{"model": "contrastive image-text model", "embed_dim": 128, "encoder_norm": "layernorm", "encoder_norm_position": "sandwich", "encoder_parallel_block": false, "encoder_patch_size": [8, 8], "text_encoder_activation": "reglu", "text_encoder_qk_norm": false, "text_encoder_parallel_block": false, "lr": 0.0068}
Rows from block 2 of the image encoder of a small contrastive image-text model, named by matrix and row number. Rows with one number belong to one neuron. Each number is 200 + 40 x the weight over its row's rms, rounded and kept within 0 to 999. All counts start at 0.
Before each neuron's rows are labels from the 100 images, of 14848, where the neuron reaches its highest value: "lies over" is the class under the peak; "strongest on" is what is common among them. Only what is clearly more common there than usual is listed. The data: single toy objects rendered from many sides on busy backdrops. In brackets: how many of the 100, against the usual share in percent.
# fc1: MLP up (encoder.blocks.2.mlp.fc1.weight, 768x192), inputs 0-95
# fc2: MLP down (encoder.blocks.2.mlp.fc2.weight, 192x768, transposed), outputs 0-95

lies over: brown part (41 vs 0.7)
strongest on: ice cream (36 vs 3.2)
fc1.383,211,202,114,248,134,229,241,232,178,274,225,234,171,228,162,183,219,192,238,220,258,195,147,198,233,210,151,148,190,236,242,190,208,222,286,173,144,189,196,174,165,127,222,265,194,158,190,200,171,175,195,219,215,216,168,202,172,220,152,144,236,213,235,272,176,206,173,312,145,267,236,170,230,222,188,183,196,193,174,191,242,223,202,227,239,179,174,222,216,195,208,217,206,237,148,194
fc2.383,188,194,125,215,102,268,193,218,159,222,158,138,170,151,211,224,203,103,236,218,228,158,142,199,133,179,231,236,224,204,198,124,206,208,188,146,242,195,150,183,248,253,219,200,207,239,221,225,165,187,206,231,226,228,189,260,206,279,243,159,190,178,198,240,198,192,226,195,178,213,188,210,234,132,188,166,225,226,161,234,167,216,173,155,229,208,180,205,191,191,208,197,245,184,333,168

lies over: part in the main colour (60 vs 17.4)
strongest on: blue (57 vs 8.4)
fc1.435,262,232,165,191,233,206,127,201,148,136,198,225,192,178,182,156,111,245,211,299,201,240,233,221,208,142,225,150,254,161,269,213,210,174,213,176,245,100,194,266,270,305,214,215,229,156,198,186,328,206,164,226,242,222,182,165,231,222,216,228,263,291,204,285,225,162,251,132,194,170,214,220,180,200,224,184,151,258,170,186,228,202,188,247,214,252,199,226,114,208,169,146,212,237,218,183
fc2.435,151,207,112,183,211,230,169,127,154,132,240,187,216,285,239,230,186,143,249,114,182,253,254,188,197,219,131,206,222,186,182,179,196,202,180,237,203,229,233,159,143,161,212,217,152,146,205,198,228,238,240,137,254,160,155,237,233,156,217,166,172,178,208,173,189,168,181,204,242,183,203,125,217,201,216,238,235,186,283,232,234,185,236,135,192,189,232,223,214,155,197,223,123,87,200,246

lies over: brown part (52 vs 0.7)
strongest on: ice cream (39 vs 3.2); brown (36 vs 8.5)
fc1.223,201,236,188,177,176,215,209,206,175,282,188,204,253,267,131,161,138,136,232,245,262,177,166,241,137,229,245,161,223,264,273,252,174,191,243,206,133,266,175,215,99,205,161,228,210,192,287,208,194,198,214,195,251,179,228,173,254,166,201,195,213,214,249,203,179,204,112,239,236,198,264,145,164,170,195,154,195,199,206,206,247,221,250,266,229,223,159,145,144,204,229,204,216,202,137,161
fc2.223,176,224,168,209,142,232,184,138,253,154,142,196,233,164,211,232,176,114,202,168,251,158,194,181,170,170,255,157,180,213,210,167,88,263,187,215,215,148,207,131,242,203,214,181,216,214,203,184,148,171,218,219,245,257,89,211,242,166,197,233,222,209,147,201,151,242,171,250,270,207,215,166,148,222,248,191,235,174,194,208,205,217,132,219,219,166,238,187,218,226,205,243,204,109,323,209

lies over: dark part (26 vs 1.1)
strongest on: black (28 vs 8.4)
fc1.719,251,216,195,272,161,257,215,265,129,238,169,188,225,181,228,120,184,245,207,195,196,206,166,252,159,230,181,178,129,192,133,202,141,195,156,215,181,138,215,144,138,193,272,227,245,161,285,153,209,183,181,195,202,163,145,191,260,207,240,215,173,207,289,224,194,162,226,186,211,253,185,301,208,200,266,215,160,190,293,165,184,170,129,184,180,198,179,221,246,236,188,167,216,225,157,211
fc2.719,172,135,219,135,175,152,108,147,190,206,159,223,163,302,145,213,184,155,193,251,117,213,189,119,155,185,190,227,257,163,241,208,231,238,121,215,174,227,185,217,242,232,234,282,190,187,156,222,178,176,200,267,167,223,227,207,162,267,142,252,131,189,205,212,197,212,205,119,208,207,232,118,163,211,141,203,146,208,102,247,230,218,198,181,196,164,292,139,158,246,161,203,206,288,159,212

lies over: part in the main colour (41 vs 17.4)
strongest on: white (25 vs 8.3)
fc1.757,208,161,219,193,238,186,155,154,286,237,122,151,173,235,167,160,167,94,192,215,229,196,148,166,121,130,198,150,155,282,165,194,117,180,265,199,254,157,168,185,161,185,205,217,249,156,234,184,174,229,170,215,153,210,208,196,248,204,222,199,196,138,260,147,197,158,178,237,222,260,189,245,209,181,196,247,156,220,216,205,230,229,162,165,232,239,128,170,158,195,170,282,229,221,191,239
fc2.757,214,178,170,249,191,212,221,225,160,214,188,170,216,152,197,178,159,164,252,243,241,248,169,204,235,185,212,215,178,223,141,128,158,145,174,134,151,169,206,225,139,257,183,239,218,194,188,175,237,156,252,186,198,129,219,235,196,170,188,229,180,227,195,253,156,186,151,159,167,196,276,227,301,204,197,54,237,262,160,254,196,194,197,197,179,254,228,235,203,164,195,123,202,179,184,227

lies over: dark part (28 vs 1.1)
strongest on: black (37 vs 8.4)
fc1.630,153,156,107,257,187,162,233,237,204,191,138,183,214,204,187,223,218,155,238,222,166,262,142,269,250,216,223,147,155,266,167,107,208,207,185,235,238,188,197,191,230,247,195,188,105,199,231,221,173,187,162,143,185,224,190,180,251,156,203,210,162,148,285,148,182,153,160,201,166,277,172,175,234,229,196,196,165,202,161,200,233,151,151,280,236,225,230,269,141,276,222,174,162,240,241,185
fc2.630,256,121,175,255,214,221,207,165,240,215,205,259,260,184,206,179,177,271,153,180,172,202,182,163,181,222,184,231,202,132,179,205,199,261,174,171,179,203,178,153,260,143,252,201,194,165,162,157,204,159,202,251,190,153,227,277,192,207,173,204,163,123,151,219,218,211,225,237,218,144,314,163,216,149,192,164,192,204,236,180,261,242,180,126,144,254,154,218,168,232,175,185,225,251,179,235